From a checkpoint of a small image classifier.
Model: 0.669M parameters, 64-pixel images, norm batchnorm, depths [2, 4, 4].
Training: 8200 steps, batches of 512, held-out accuracy 100%.
Data: trained on simulated telescope pictures of galaxies, 195000 training examples, 21.5 epochs.
Rows from block 6 of a small image classifier, named by matrix and row number. Rows with one number belong to one channel. Each number is 50 + 10 x the weight over its row's rms, rounded and kept within 0 to 99. All counts start at 0.
After each channel's rows are labels from the 100 images, of 14848, where the channel reaches its highest value: "responds to" is what is common among them; "patch colour" is the nearest of a few named colours to the mean colour under the peak. Only what is clearly more common there than usual is listed. The data: simulated telescope pictures of galaxies.
# convs1: grouped (4 groups) 3x3 conv, stride 2 (model.blocks.6.convs.1.weight, 144x36x3x3, each kernel summed), inputs within the group 0-35
# convs2: expand pointwise conv (model.blocks.6.convs.2.weight, 144x144x1x1, transposed), outputs 0-143

convs1.7:38 48 45 44 53 39 41 62 63 63 49 45 45 33 51 46 50 37 53 36 32 32 50 38 46 40 52 59 47 46 45 60 43 56 44 23
convs2.7:54 46 56 38 49 41 49 52 51 51 55 39 60 61 46 40 47 52 50 43 40 53 52 28 59 52 36 47 21 50 63 33 59 58 57 52 36 45 57 58 55 64 38 57 36 50 55 41 49 54 42 59 42 42 72 60 41 45 50 60 54 45 30 23 65 29 47 56 42 36 53 56 33 58 52 59 49 37 52 43 68 57 42 68 56 58 37 49 24 55 41 59 38 49 50 44 49 43 61 50 47 38 48 32 55 40 57 52 57 53 49 25 50 46 55 48 45 50 30 44 72 40 44 42 47 43 42 40 50 44 71 51 60 46 54 53 50 52 44 48 51 63 31 42
responds to: ring galaxy; tilted; winding: anticlockwise outward
patch colour: brown

convs1.62:58 52 41 51 54 57 42 70 63 70 37 68 52 64 56 41 50 38 70 38 45 61 46 49 49 50 43 57 44 42 55 41 48 69 51 57
convs2.62:42 54 45 63 56 47 50 61 48 51 62 43 42 56 47 62 59 56 41 60 74 53 50 60 45 43 32 47 42 54 46 57 41 54 60 52 48 28 51 62 40 49 37 31 40 50 33 65 46 50 53 62 33 52 61 38 49 41 39 73 62 60 34 41 63 64 64 47 48 46 49 31 50 46 36 48 50 44 50 44 43 41 30 47 38 39 35 41 49 50 40 53 23 75 47 59 56 61 45 46 42 44 61 52 60 50 42 36 43 37 37 56 37 55 53 44 60 39 43 60 47 50 47 52 51 55 49 63 53 48 51 39 79 56 54 46 48 45 48 64 63 68 60 53
responds to: winding: anticlockwise outward; small; many-armed spiral; two-armed spiral
patch colour: grey

convs1.97:32 36 40 40 62 45 46 60 50 39 47 49 56 50 30 36 49 49 45 48 54 53 56 49 36 35 38 48 47 40 23 38 58 41 48 52
convs2.97:58 44 39 63 33 33 52 28 54 33 66 32 63 41 45 25 53 49 39 41 63 36 56 47 45 47 51 46 49 41 49 48 56 55 53 41 30 53 55 61 48 45 52 49 43 51 41 57 48 41 40 46 54 65 31 56 36 50 41 63 72 52 31 57 51 74 51 60 50 46 45 68 68 38 40 50 40 33 38 41 61 47 49 50 47 34 42 44 46 52 53 42 50 42 44 40 52 49 47 47 47 46 35 32 52 50 51 47 50 61 65 34 41 42 44 40 25 45 39 44 42 53 62 44 37 50 59 52 34 42 34 52 57 36 58 41 45 65 39 46 44 49 61 59
responds to: star cluster
patch colour: brown

convs1.3:43 49 54 54 44 63 49 40 35 58 54 61 39 43 57 56 66 50 67 34 60 34 47 55 38 35 53 30 39 47 40 58 47 49 35 45
convs2.3:55 50 66 64 45 54 53 33 61 44 64 52 60 69 54 64 30 55 39 46 70 44 60 37 55 48 46 52 54 34 49 51 57 39 55 72 44 38 56 28 40 37 50 41 54 47 58 56 50 41 36 54 61 50 49 71 47 60 72 64 48 24 60 32 66 38 38 49 54 55 50 45 43 69 48 46 49 48 38 47 40 55 53 31 49 55 58 51 52 54 35 33 53 50 56 64 57 37 66 52 45 53 52 47 46 53 49 57 66 54 45 59 37 55 35 52 51 55 46 51 53 58 49 44 60 55 42 42 47 63 32 45 39 31 59 61 58 61 55 41 62 59 56 62
responds to: winding: clockwise outward; tilted; two-armed spiral; kind: barred spiral
patch colour: brown

convs1.119:34 70 64 49 64 42 46 36 60 64 48 61 58 62 47 54 52 46 48 47 59 57 47 61 46 49 46 70 76 55 46 63 55 49 54 48
convs2.119:53 52 50 47 48 41 50 58 36 41 64 61 40 46 57 44 70 53 51 41 59 45 54 59 47 32 61 53 49 45 47 53 59 41 36 60 46 49 38 41 45 50 28 38 52 20 35 43 56 55 65 64 51 74 65 60 57 48 49 51 46 50 48 34 46 41 39 44 35 64 52 51 47 50 40 42 62 50 54 48 60 49 66 42 52 52 54 53 51 32 62 51 56 54 46 54 50 45 58 45 25 38 58 45 73 42 55 60 64 64 48 58 49 21 65 54 49 44 67 38 55 53 50 50 52 52 47 48 48 44 62 39 53 51 23 48 54 51 44 28 57 28 57 58
responds to: winding: anticlockwise outward; small; many-armed spiral; two-armed spiral
patch colour: grey

convs1.74:58 33 51 65 63 64 51 51 71 54 44 61 63 41 54 49 68 47 64 48 50 45 53 39 60 60 53 54 45 40 45 75 47 50 59 52
convs2.74:33 56 52 46 48 48 52 54 57 50 54 50 50 47 45 44 47 41 47 57 42 46 59 58 53 51 49 52 57 36 50 49 38 56 26 41 46 58 45 63 48 31 50 52 41 46 46 59 62 53 72 62 54 65 59 48 58 45 64 55 41 43 57 51 43 41 35 58 52 44 50 46 36 41 51 42 64 65 58 60 59 37 47 49 49 57 57 42 29 40 68 52 48 64 69 52 49 64 43 43 23 33 55 57 45 63 49 80 43 53 39 68 42 55 61 70 67 56 30 55 47 47 69 43 33 49 45 52 42 53 55 35 57 58 49 46 62 43 49 32 36 59 69 44
responds to: many-armed spiral; small; tilted; winding: clockwise outward
patch colour: brown

convs1.85:35 37 50 47 51 36 36 58 47 59 38 47 53 40 47 37 39 35 56 62 37 52 57 59 31 55 43 24 59 44 45 46 51 40 45 48
convs2.85:39 44 42 46 47 48 59 51 65 47 57 71 53 28 45 41 53 48 49 55 53 34 51 60 30 35 43 60 53 60 44 36 54 73 54 54 49 48 47 50 44 61 72 53 36 44 34 45 49 54 65 38 43 49 45 49 47 46 45 58 44 47 30 53 53 62 59 42 44 20 64 52 54 46 48 49 54 48 39 29 54 60 46 46 44 46 50 45 63 46 60 36 53 43 51 39 48 55 71 36 60 43 34 33 58 56 51 54 63 59 41 29 43 32 38 50 52 57 42 50 54 49 48 58 67 33 54 40 42 41 36 41 42 62 47 49 50 78 43 49 39 46 51 34
responds to: ring galaxy; lensed arc
patch colour: brown

convs1.34:61 45 51 40 51 47 48 50 63 38 38 46 46 37 67 50 52 35 54 30 55 38 56 41 40 46 37 47 43 53 42 52 46 48 32 23
convs2.34:59 47 65 46 38 52 66 46 51 28 39 64 47 52 44 52 49 47 56 44 35 52 49 59 28 34 45 60 42 71 45 67 60 46 43 60 45 40 48 52 38 56 59 49 40 61 23 60 57 37 34 50 70 48 57 51 54 52 41 55 75 31 37 56 48 28 31 53 42 32 59 34 56 59 48 66 51 57 58 40 50 43 42 47 43 45 49 32 59 58 55 45 60 53 49 46 49 64 56 57 46 29 51 51 53 51 52 60 49 31 59 34 67 51 48 63 51 44 38 51 48 52 57 42 46 38 52 54 51 54 33 38 43 32 59 51 45 40 55 51 38 43 40 50
responds to: irregular; lensed arc
patch colour: brown

convs1.141:57 43 42 52 35 39 49 47 36 61 34 50 39 50 43 37 45 41 39 38 53 60 37 39 45 57 55 56 41 33 29 39 40 46 36 56
convs2.141:60 49 52 45 57 45 58 46 39 47 57 40 44 42 49 73 45 35 36 49 31 65 47 52 43 24 40 46 27 52 48 58 58 42 29 52 39 42 47 51 46 58 72 50 36 56 25 46 38 63 36 52 45 40 46 56 55 59 40 36 57 48 40 42 47 44 34 56 32 53 48 65 57 42 46 26 42 38 45 52 51 48 35 58 49 48 58 37 43 60 49 43 37 45 41 43 43 54 70 63 35 47 66 45 53 51 43 44 35 37 60 49 67 52 40 37 38 37 45 64 61 60 38 48 53 42 52 50 53 33 57 42 50 42 51 41 52 53 55 37 39 39 40 44
responds to: lensed arc
patch colour: brown

convs1.52:66 66 43 51 36 59 37 67 58 49 49 46 59 47 49 49 60 37 60 51 66 62 45 41 46 31 65 57 61 66 60 47 38 50 51 55
convs2.52:53 57 56 65 52 39 44 49 34 46 50 56 48 47 54 56 61 34 43 60 77 36 62 60 50 60 59 44 55 42 42 62 44 37 42 41 55 36 53 64 52 42 45 41 60 43 46 49 58 50 33 45 51 64 35 40 41 57 54 48 69 48 46 52 61 61 62 59 55 50 40 55 29 38 40 37 54 41 55 84 58 35 72 40 58 67 65 49 42 44 29 53 39 72 48 56 60 50 46 39 42 69 44 62 46 54 53 44 40 68 46 52 52 53 52 59 26 56 42 48 40 42 59 55 48 46 49 42 40 63 47 45 62 41 44 50 62 50 43 43 40 50 58 48
responds to: winding: clockwise outward; small; tilted; two-armed spiral
patch colour: brown; grey

convs1.96:35 37 51 49 58 47 48 54 46 51 43 55 66 38 42 42 43 37 42 52 41 52 51 46 36 34 48 20 58 48 49 38 46 36 33 56
convs2.96:43 45 47 55 55 41 61 59 39 75 42 61 49 42 46 53 44 60 60 36 65 59 40 57 41 36 29 47 57 55 55 21 61 73 36 72 56 67 51 60 51 32 63 59 44 56 46 38 50 47 61 52 33 52 44 64 40 42 44 50 66 46 48 63 72 65 36 49 57 33 60 55 49 55 48 52 44 34 53 54 56 56 45 53 46 40 64 48 49 51 55 41 54 36 56 53 48 69 66 58 58 39 55 43 46 44 53 54 53 46 48 46 49 46 38 45 43 48 37 41 30 46 32 56 56 45 62 38 46 32 40 46 61 49 40 40 42 69 48 41 47 50 41 47
responds to: many stars; lensed arc
patch colour: brown

convs1.105:44 41 45 35 54 52 41 61 40 39 44 55 67 57 43 50 40 46 60 57 41 51 59 69 38 34 39 53 40 46 26 45 54 35 45 54
convs2.105:62 51 56 50 39 41 53 50 53 43 42 46 61 51 59 37 47 38 52 47 42 35 45 61 48 52 43 50 32 53 68 60 56 28 34 27 57 44 36 50 43 49 57 54 41 45 31 37 54 64 39 35 55 34 36 62 43 56 42 60 67 46 45 41 42 47 44 44 47 31 36 58 53 44 38 66 48 58 54 34 56 41 44 64 70 47 36 39 55 39 44 48 50 50 35 48 46 62 28 53 47 50 44 49 71 47 50 58 68 44 62 48 32 57 40 48 48 53 27 50 27 54 43 48 39 58 53 37 36 50 43 45 47 32 55 42 41 41 47 57 42 64 60 44
responds to: lensed arc
patch colour: brown

convs1.133:41 70 36 44 50 45 46 64 44 68 36 71 37 61 49 44 51 43 37 44 54 37 51 53 61 47 48 51 67 43 50 62 59 52 61 41
convs2.133:71 61 51 56 38 55 37 42 64 62 61 53 53 37 54 49 44 52 47 54 58 44 40 50 63 42 40 61 66 50 42 60 57 40 36 59 53 41 45 40 27 50 50 48 37 66 35 73 60 66 52 56 44 34 51 48 31 56 37 25 43 46 62 45 47 53 50 51 57 40 52 37 50 63 43 47 49 54 55 38 50 67 54 36 52 62 54 36 49 51 68 53 40 52 33 46 55 43 59 52 56 48 45 57 54 48 47 61 39 49 60 54 57 53 52 40 56 59 55 26 34 52 57 34 45 42 43 59 39 48 44 56 52 36 48 67 60 61 47 39 70 18 45 50
responds to: winding: anticlockwise outward; small; many-armed spiral; two-armed spiral
patch colour: grey

convs1.77:46 56 61 49 50 52 34 59 52 42 55 61 64 58 49 55 36 42 45 44 31 59 50 55 49 39 54 33 69 47 35 34 38 39 38 40
convs2.77:33 48 47 41 58 53 54 50 41 49 39 33 55 48 49 52 57 52 58 48 61 57 58 48 32 41 34 44 38 39 48 31 65 54 45 37 56 39 46 36 50 50 43 50 47 64 38 48 53 56 44 53 25 48 30 54 54 58 53 45 63 49 42 42 55 34 38 38 56 55 40 47 46 54 42 47 46 37 55 65 70 63 42 42 30 50 24 63 54 48 32 59 51 44 36 69 38 58 46 63 41 57 58 64 43 41 49 47 43 64 55 69 52 52 34 53 51 53 44 52 51 46 54 53 42 33 41 33 55 61 26 52 67 57 44 46 58 64 58 59 69 66 51 50
responds to: winding: clockwise outward; two-armed spiral; tilted; small
patch colour: grey

convs1.91:40 52 57 56 49 69 27 41 53 61 54 61 40 46 47 45 71 32 64 58 46 50 38 49 49 53 52 34 44 45 54 56 47 34 63 52
convs2.91:56 57 57 62 34 67 60 54 42 27 45 43 50 51 57 57 66 62 57 61 38 35 48 63 43 46 67 46 61 47 63 56 49 41 52 42 59 56 58 46 72 44 73 54 47 52 55 60 57 47 50 70 48 32 56 50 52 59 53 47 48 30 32 46 59 50 60 81 56 64 46 47 47 44 58 34 41 47 48 41 56 45 61 30 49 57 45 44 26 35 55 57 53 67 41 57 62 42 38 60 40 31 65 64 57 42 50 64 46 58 54 44 58 37 49 60 36 66 46 63 45 53 49 43 40 46 54 51 50 59 51 64 46 44 49 57 62 58 51 50 47 36 47 54
responds to: many-armed spiral; tilted; small; winding: clockwise outward
patch colour: brown

convs1.90:42 46 37 47 49 62 40 56 44 41 34 44 57 72 43 55 49 56 61 45 61 52 69 46 31 37 36 50 54 54 36 41 58 43 38 54
convs2.90:56 37 46 58 37 45 38 54 50 47 45 23 56 46 47 49 58 58 43 57 49 57 43 43 62 59 54 53 45 34 39 36 46 41 41 40 47 52 40 56 49 34 51 54 43 34 37 43 64 47 58 80 52 58 52 55 58 48 50 45 47 62 43 46 52 53 65 43 41 47 79 63 60 74 47 54 50 41 55 39 41 37 61 71 56 52 58 65 55 43 48 64 46 44 51 45 23 36 48 43 40 58 36 34 50 57 54 80 42 58 56 57 41 49 35 46 56 49 56 53 41 51 60 49 51 43 42 50 47 59 54 52 50 39 69 50 44 38 62 40 56 59 27 49
responds to: winding: anticlockwise outward; many-armed spiral; tilted
patch colour: brown

convs1.58:42 37 37 39 49 46 37 38 45 30 41 46 51 53 49 58 30 33 52 50 64 48 50 48 56 65 49 34 46 39 41 69 39 56 54 52
convs2.58:51 51 35 31 46 41 41 63 45 60 59 50 49 55 43 64 30 42 53 43 56 46 59 50 49 38 48 65 68 66 41 46 24 55 56 51 68 44 43 54 55 43 54 39 38 46 69 56 48 44 43 54 59 45 26 49 57 48 11 62 52 48 46 49 43 59 66 31 59 47 74 58 47 41 46 48 62 61 44 52 48 50 41 43 44 39 49 66 49 52 58 42 38 56 42 56 47 59 47 42 68 65 43 62 60 56 51 74 46 50 58 53 51 57 52 48 46 50 68 54 61 55 53 51 31 56 52 51 59 40 45 59 48 35 49 45 46 64 46 60 34 41 50 43
responds to: merging pair; winding: anticlockwise outward
patch colour: brown

convs1.10:52 57 50 59 47 58 60 45 52 59 56 45 64 39 65 49 54 41 63 38 67 51 56 76 42 65 48 37 55 48 37 56 68 59 40 48
convs2.10:45 49 76 47 54 45 50 45 49 58 67 54 49 48 47 49 51 69 54 44 37 30 59 34 50 67 56 52 47 55 51 58 50 40 67 28 48 44 51 39 31 46 41 62 57 41 34 40 32 72 41 44 49 54 47 45 62 46 48 57 58 53 37 53 52 42 54 42 42 56 34 47 30 32 56 38 58 54 49 56 58 41 54 36 52 61 50 47 35 31 37 52 62 55 43 44 39 40 57 30 49 36 45 43 66 51 42 43 74 61 46 50 55 35 59 46 47 47 52 48 46 41 37 60 53 46 51 53 39 45 77 58 44 39 60 51 56 64 56 68 52 53 69 49
responds to: many-armed spiral; small; winding: anticlockwise outward; tilted
patch colour: grey

convs1.106:70 41 64 67 49 53 52 39 60 53 62 61 48 47 54 44 62 35 42 42 33 48 40 50 51 55 58 38 58 47 64 65 38 56 53 34
convs2.106:51 51 39 44 30 63 41 34 39 52 47 47 43 47 46 30 41 26 56 35 59 52 42 51 60 47 60 48 36 44 43 44 53 35 46 58 51 48 44 48 37 60 55 45 44 53 69 50 49 44 36 45 50 50 32 52 51 59 47 58 37 61 42 46 58 69 54 48 51 54 57 42 58 35 39 37 47 67 49 63 49 64 57 45 66 46 47 36 52 61 48 57 42 50 33 42 59 52 55 80 34 57 41 67 51 59 38 53 47 67 58 55 42 42 58 44 66 54 42 55 69 49 43 44 57 46 42 62 33 63 42 44 30 52 36 81 56 54 51 57 47 47 49 53
responds to: many-armed spiral; winding: anticlockwise outward; small; tilted
patch colour: grey; brown

convs1.59:38 70 38 42 59 35 51 35 41 36 41 51 42 47 55 54 49 47 43 32 42 56 42 43 41 49 66 55 35 55 57 50 34 48 65 42
convs2.59:42 53 61 65 58 58 47 51 49 54 50 42 50 55 46 59 63 48 49 67 62 39 60 56 57 55 50 54 46 57 49 62 50 57 59 37 49 48 62 57 45 23 57 38 48 39 52 69 42 50 40 48 45 69 47 43 38 58 56 57 39 62 65 54 20 62 49 67 63 55 62 58 46 54 28 69 47 55 53 45 67 52 61 56 57 52 38 45 33 53 34 50 43 55 39 60 76 20 42 43 44 40 49 52 52 45 48 52 41 52 51 68 52 59 49 71 64 48 65 51 46 53 55 47 24 60 49 52 46 66 51 64 48 42 54 48 55 39 54 54 56 57 63 52
responds to: winding: clockwise outward; tilted; two-armed spiral; small
patch colour: brown; grey

convs1.65:49 50 45 42 29 45 53 61 70 43 38 48 71 58 44 60 46 58 52 41 63 54 47 51 58 60 59 39 64 47 55 39 44 73 46 52
convs2.65:51 51 62 51 55 57 42 49 58 72 40 59 41 43 55 54 39 50 56 37 60 60 47 47 47 68 50 50 63 49 36 57 68 33 28 44 56 52 47 44 39 62 21 42 45 52 57 41 49 50 50 31 54 65 68 72 59 53 48 40 54 51 52 45 59 43 58 49 50 56 59 45 45 41 32 62 40 50 55 47 42 36 40 51 43 41 59 39 78 54 38 48 43 66 65 45 55 41 51 44 65 45 55 60 43 53 55 28 52 53 55 55 50 57 53 48 54 50 32 43 71 57 56 49 55 53 55 67 40 48 72 40 59 34 51 45 47 33 54 46 55 29 57 48
responds to: winding: anticlockwise outward; small; two-armed spiral; tilted
patch colour: grey

convs1.28:48 48 51 38 42 50 54 45 69 47 42 48 57 36 54 50 39 43 55 38 40 37 44 29 48 38 41 54 40 39 53 40 37 31 44 29
convs2.28:46 49 44 38 40 50 50 35 44 38 54 61 44 48 54 42 54 62 54 55 45 48 54 42 40 29 55 61 40 71 50 27 57 64 41 66 52 60 56 50 41 43 57 67 39 43 33 38 55 52 44 62 34 60 43 56 54 45 62 43 53 40 36 52 45 53 54 37 64 39 47 35 58 42 46 50 59 55 54 43 42 47 57 58 48 59 45 46 54 42 43 45 65 48 38 31 19 57 74 47 50 41 26 64 48 55 56 57 50 52 46 38 49 43 46 48 48 40 41 34 37 49 37 40 40 38 43 43 34 25 44 64 54 48 46 40 49 68 49 46 54 71 55 48
responds to: lensed arc
patch colour: brown